A small contrastive image-text model, trained from scratch.
Model: 64-pixel images, encoder norm layernorm, encoder activation silu, text encoder width 256, text encoder layers 6.
Rows from block 6 of the image encoder of a small contrastive image-text model, named by matrix and row number. Rows with one number belong to one channel. Each number is 500 + 40 x the weight over its row's rms, rounded and kept within 0 to 999. All counts start at 0. Numbers have three digits each. After the name is the row's rms in percent of the matrix's.
After each channel's rows are labels from the 100 images, of 14848, where the channel reaches its highest value: "peak on" is the class under the peak. Only what is clearly more common there than usual is listed. The data: analogue clock faces. In brackets: how many of the 100.
# convs0: expand pointwise conv (encoder.blocks.6.convs.0.weight, 320x80x1x1), inputs 0-79
# convs1: depthwise 5x5 conv (encoder.blocks.6.convs.1.weight, 320x1x5x5), a 5x5 kernel
# convs2: project pointwise conv (encoder.blocks.6.convs.2.weight, 80x320x1x1, transposed), outputs 0-79

convs0.156 086:493458504485511513521477500518439463435469491505529470397423417467473502510477589450538527501546535578500582434479532530455524494539538516542543508462503502549529501534499495501496530530443511518556466480513521402513523452490553532458565455
convs1.156 110:577506537548561531507527513561495515507517579503538539504533544547569527518
convs2.156 064:480469533493465495490518468532499465491510426494503566459450505487508428521529588502455420512504544457514592526539515444463523451502561501540544522477509505464464537485571471431486486577535527436548555472482490514482449439503584529446469522
peak on: minute hand (51)

convs0.289 103:505546472511549522503469487530542568494476534520516556489548401520531497516461459540463481518531476508492565504508506467472510448584511470443528501554510464588512549433478485498494550457539530413565421527457503518499420446513465526493519429
convs1.289 112:484489509507466387513542462490438560510448476495485412480456515518504522505
convs2.289 100:553558490419505567505474550494558591528498543484503536525476430469529483441531523442466452528479486507474511525470532541502454440492535454510474533494458539577550503588515494449567474460460513409453519480490540513510571470493447482483518480
peak on: minute hand (29)

convs0.206 072:480528512514495497547506515503481524462503518508532454441450383529460517464504485465516522496518534547575516423532458564503516506558485502563560515466507445532534499483488500555480547434495574452529488462527557451465529466427484480506623506
convs1.206 061:444468543502464572500428424477502433484470482516543505505522469471462444467
convs2.206 066:494499483447509514496559497529495576525570482493463518533418452465561510509532518542423458589451501524502515525488442451474422573545525422529536471547513527481464537529550502470476478504493524448429473521513538515536543438444541544549515486
peak on: backdrop (84)

convs0.240 091:433521556515474584501506503498471558471494491473473442494484503470502466534536523415534547495548512485543566421448502516430471552509438491494482453458485544575540454435436504567443525509525492504500513522458528544478493429489547550514574473
convs1.240 065:612515511552548514474466453539502456438465522554506503485547516525520467534
convs2.240 092:481533474497483507470530526497483547530544511470455492566502556508555458482557445477443448538502426431527519520436451494469486531489457416537440514527533513477513540491526470504485522462582475447429552585467546550524574467509521540560475527
peak on: face (100)

convs0.212 065:482513434517559508492482479521471552448503545485497429431457424462512510479490544391439543481525561468498513444510538564435505525534486501533559524450498447568548465497496529489484523448570560501553504512498553518531471468460489530500574474
convs1.212 071:473489511479535556566550519474543513486485444528505404497551442506474480559
convs2.212 081:487499527488480553465541537547461566548499602440501550549488471447566540533440513444492493500488448500488466528484520435483523450409529493517490478517497495569480522420547453513465531497412554534489534459534526500517510495478548565546533449
peak on: hour hand (43)

convs0.87 084:513500528512526613483492512527482533527511498452490465532517484493476433521513549473523479460562524445534448387474490528493490361507481465546512501546461468571492519457453488499490508511570492512568484548473531501469482438528566483470523436
convs1.87 068:477470510494558486455503470438522543516529458522538582599545492477496466473
convs2.87 084:451479500461495476476586392536521508534590492481478526491484495546526529506503500531470450423477484509474549542540610434432571540506546493533523493465493499440538544532442533440495468461529491544512501505537437437508484488517541489492473456
peak on: face (90)

convs0.14 118:499512550374477478524500522523533488537526448516519435564457527457529455448471504579519453543485493580458492536457473476581488517480490488523463585461508539513462474586565444505475536429506523492494553480462496506498554485518519478534450481
convs1.14 119:568561511518513536514531526495480489475467438516542495431439446560566497491
convs2.14 106:514495445534524522471540506447477455503451530526504574532501552520474467484474492511565483453492501575530530540462513538466546427542502506407482430578467508569518518468476488478513482530469457581557492519474440448547462514473523425461538429
peak on: face (80)

convs0.113 122:520502540533493504544466482499497499532501487507550542508461447544531449467504540461498505504464529505414449504461552492494515440442457511450445428481477506558471561522523441511509444452573439548567516550495601509528498476435536492463576443
convs1.113 128:449456444550536473446521554492461521536515398502522469450467457488491511483
convs2.113 126:468475494441496452540516519459497563571452486413509469502427480530516520409534501455470502495463427485485553539536519517460449524501505482539520486415543512525545498482523517452459511477488549554502555495543512440481559536500570529582577531
peak on: minute hand (38)

convs0.254 116:457508441503610494482413494515486537566469447486494420462458497512509486465482490401489534484548583524502510526508580522421501485478501494534504523474459474535536429517467487483452505477566520550505554556452443545504496510498486558465542510
convs1.254 056:485506462464429559575561540466455517546563484477452454519496488482511499457
convs2.254 084:486497451504491481488503570489471541527533480430448537567463529479569526465510518485518463535462473506544503536470482428425455524510466398566438551509485491491476499477539446550472470477530497459458563521446499496535583484465526516594441533
peak on: case (55)

convs0.114 107:533551519417488499510523520562482537565507561462562508445525503498483533444507452526549453582501498532489455499460508443498526440455522505467503573471558573520483534560519408497545535484505493472511443427492512488570440462466540510464490457
convs1.114 103:467476528545528503527520512451530537481471443461471470448450454454460450413
convs2.114 105:454517550518448492503503492470504569468546494542442439532525589476473453504570493441508549499366510531509485429519535575491449508459511494513464519483509548478559506527452499500557531529537535481478488521439508529467478524552471557443451453
peak on: case (93)

convs0.88 092:409446495506561568509484434510479531474477478503503422529512529462453478520499535467524589493498481541497498483498575488387510522479512531502504474515481534552569457488428468569420547502507537510479509604460468529478487433505495530512519489
convs1.88 066:453480451536544437493484498493541513505492467473453483511452542583571565471
convs2.88 082:462572503508480475491548484521502569516516502445485513566455549490563470468532453462494407563467468444486511563487457487471501496454484446506442517504549533439442535501523494501464500493538458407455514555487526540521545460445529587577498510
peak on: case (69)

convs0.90 077:468541491556488569501491458516478542418490514520483405462497456489506444503520494403549542541562509546557545449472490536444490543521491492541516508475501503537544499430476518584442542488523493459481498428481492539520458445447494575511562522
convs1.90 062:548555570495508553448475496562538446492484484532537474445472556520486482563
convs2.90 090:456559470496448506460543536480490553543569507453461544552504547500556505468540480481464459574495464481494505514437470465440446525493448407539438546502525545479501524485485441526488510447569487443444531546490533542524580484483541536570477507
peak on: backdrop (100)

convs0.319 078:440534541471587577550463535509442520488505506515549505453466459501495536481510577459553522554540515471494517448456556513436544460506432474541543487517485458538517509448466497485535536432561459568538492499464521460501470467463500479443589457
convs1.319 101:471576569519486585529494508440489479518512500458505527478559508509464437559
convs2.319 100:440417555511484453479558524477519530507468496459508496594517520480512496523508492545460518440446457502551523480581496420485487477481519539550528473469511485493496530442501470584526491564410579460517514454574459479444483543469533513549475534
peak on: face (96)

convs0.46 119:474497521374463499510605488496559563487507542480476505497463494463476421514504510567536542513525513539450458517469514508482455507512457468552500516500505482522505437585503529499510536468504481475438528534500533425440562523518545411579489507
convs1.46 106:478454486489481476501471461436431426456471465543515445451481522562555513489
convs2.46 105:528467466436480520506502461511498436587454403540472533502538531492512516502463543502493391543451536526523499583508440501512586491544519552518537458538476483519455489493494473529536481475456536517508478495552492533497552556427472500480535399
peak on: case (40)

convs0.70 105:456505482467497505548495465463497526402548484522502552527487446507529420440468509537557490507502473506474494502481441415551536523547499451465507447467492483553518465526514529500428537430600559488527526478460573498485525486454510498598504556
convs1.70 092:437509551545473496508583583508481441468490474545494476477516531524519447446
convs2.70 090:524470501475535540523523550561530504545453476580489566509501480441527480611471485477523467542559574495407500581480490472522520461485509481453536496513446513527434450508503547505476535433500451517506508474409486530468472444503457553488546486
peak on: case (39)

convs0.223 112:449538511478428550474511526516530448468495461489546443465506520515509518520523506498485480516477401499507528499438542451471544509463540526482472555511429538487550588529449492513540469532514454436497439501512614537587493432495524519504547438
convs1.223 124:461467492461496459468501446530534549526433542496499460424509403463516513481
convs2.223 113:504547533477550505483545537524551535515517461562542479488566432561508527547506464485513397506488514495473534492448566541479533394514437466462518490495493473463495578510415485466540488440529513438477490545401530508491481454505501554494516490
peak on: hour hand (47)

convs0.234 076:469473531545510620493507539499504549473511535489526450542541460465502490500551554451521542488533470485534509412512460522502498514536435456480507451487521426541548494396491516578446558464558525464513492506476531538450470455427491523496562493
convs1.234 096:548517491488479500406435459472477462499520428495513534453436441476509462521
convs2.234 093:457484513424486458479530531478500523531571478430509512594424544530575515519608509477469511513435485551472521492532509510566467491458530458535495465466515499535547530448476506517497546564496494456418546537561428473505527478512487445521538491
peak on: face (93)

convs0.25 099:465496509522489570472473534517493588507529474472444430555523573424507464483508540413493498514539528449530537444461520524454451505501440468468452470501492549523526448430468532552418503506542458499489504530461521573495467454501500584502545467
convs1.25 066:576552535545559558509511525554531499486503537525496491485558551542529504576
convs2.25 102:475561469520493502469488546476483520529552477499443455569521562459534477471541427497468459551485477453541478498464453489464470565494443414526454536544534542459512516489490488544492506444568472440449516566452562567541544472500521553558452508
peak on: backdrop (99)

convs0.136 121:462434552502517549549559525454428449463537415478438539461487443546493574492541581539478461475588452405488496453529520499467490529474496476520553495471491485499553467474458528506509515494539496483522454590488558517484516540528490461519507520
convs1.136 135:469476452518525544493477526491544371530504434471505528485455473538483459492
convs2.136 114:501489492474489494529468528593526535562426438453516481459497502550491483553522560491469403508510525445530532537493482465543519446465493556495541522516493457510437518491504527561508428536526494411489470556516534604433497482454452526539531485
peak on: hour hand (28)

convs0.253 066:406502555512541506513484472446539492449462477540590483444531439525486500496491523449554578525507478600518487485484481491507537538473480492580468407488460501524540498459461475565520549488501495446513504508471478520495502494398482493538581542
convs1.253 070:505466550510588498444512440532507512480486565484506458492583494457477462552
convs2.253 086:494513417495495437521547494572453499509506577477496509433511478451488504414450529519536524504518510529522506553498543500567467507499418549493498545480432438544508557512542523550526471530403512467463493406521501500547466477463470559452524474
peak on: backdrop (90)

convs0.16 073:465473523495533577508502451508497559437515502498510440537504489455456446552521539447523544488545483490524511428480502517420550556484451513492517466466527518564562484432468483589404544515518550504524502538467507481468464420488517543503588487
convs1.16 042:508448492495480474395469497558491504522459487434494540478435438549501516533
convs2.16 082:439544495488508508491539525507474525512587488410484522559456552511570531476549444469465438582474473456498538536477518458428455545479453425522449530510542524442499529494483476526477497495555453446464527513478523493563551458433509537565508497
peak on: backdrop (90)

convs0.261 080:442466489513562577483479483469503538461475467503524419492490489491445476496529514443533558422537554561512518484488535536437528524474514518526476488452495505534583389470496455568420563476553547495522529511480445534467501517478479541513558542
convs1.261 048:506438496539479555475572618565499500495484473474499467469486484485491550502
convs2.261 071:450559482456474533500550558496452557502469514508471569574438535478607495506492461507499468521474473511518572582433486394488488521472484430466450533500502545514554480513527455503461479465556479451508543503510492479484565496549532536486511439
peak on: case (47)

convs0.57 122:460457566502526569472532476548511501510495512522482531463495499454472477584541526464477573445462525463467476459475542564423464533499464522509480407578473567510573447468405497540536468504517509552483489572467516457455481494517539491470510496
convs1.57 109:623492466502430571464455512515469475449507521491492461490497478528547509496
convs2.57 108:551506462524563529524571517513503525474597483525455503509537437491494561481491457398506491525496589486520465501469489531463497456565456425483537504541484516577510536522431486495500519491485538488505454471414500461557502445446501550472428525
peak on: hour hand (53)

convs0.239 078:448487487516529590475479455512465569462511492504469406533504505446520483526526555421534553544542529490515521468454568521402448498515446493515493509495517536554553472455432520555444518500555510513483502532450482558496474436509483566494543448
convs1.239 038:518484520574562473534509523520540535530505488494485488461476555583586517550
convs2.239 086:477553467521449481490533511480505509539556490445483481600485536511567475463527467468462414578489473454534545540462460463480478547464472430512452541517547546457475549506499476534483525463538491414458526526451546546552520470473523580557517489
peak on: backdrop (92)

convs0.63 115:512480502577546462490495494452439533496489484445571493543521536547474537505503481507525460468468431422557505532580491445467482512481497545396433517503540529489483566406472539472472423520500512479498511490579471520500506506485586509519459529
convs1.63 115:522521530479471547565504478513481461442428542462520500433462512569564527487
convs2.63 104:470561481464457440475492466551560521556461497502485450507509414422508490448477506490457535557499552460480549526525428477535432516533528509495567551525387499493524457548504540521539461496544547539471497570473500517458483486524443542560497511
peak on: case (75)

convs0.127 100:484576517389482492559563522478473490414527486471479475468465513509442432509467522550568476558429449513478549509472527503502494484498496582486505563518462546491459484584508580549450552462496476533455482505486541535518496483426501513519495489
convs1.127 116:562480546503495526499507426468494456536498479494404518514437523424500544521
convs2.127 098:439463467505496519538531531535533482498464522450608430545502455468498506483431479507500607480512479557478494467525422426533516569454518482463487487505444469535528532515497454529549450552467485492499482519546530490504468440473554501609499525
peak on: hour hand (37)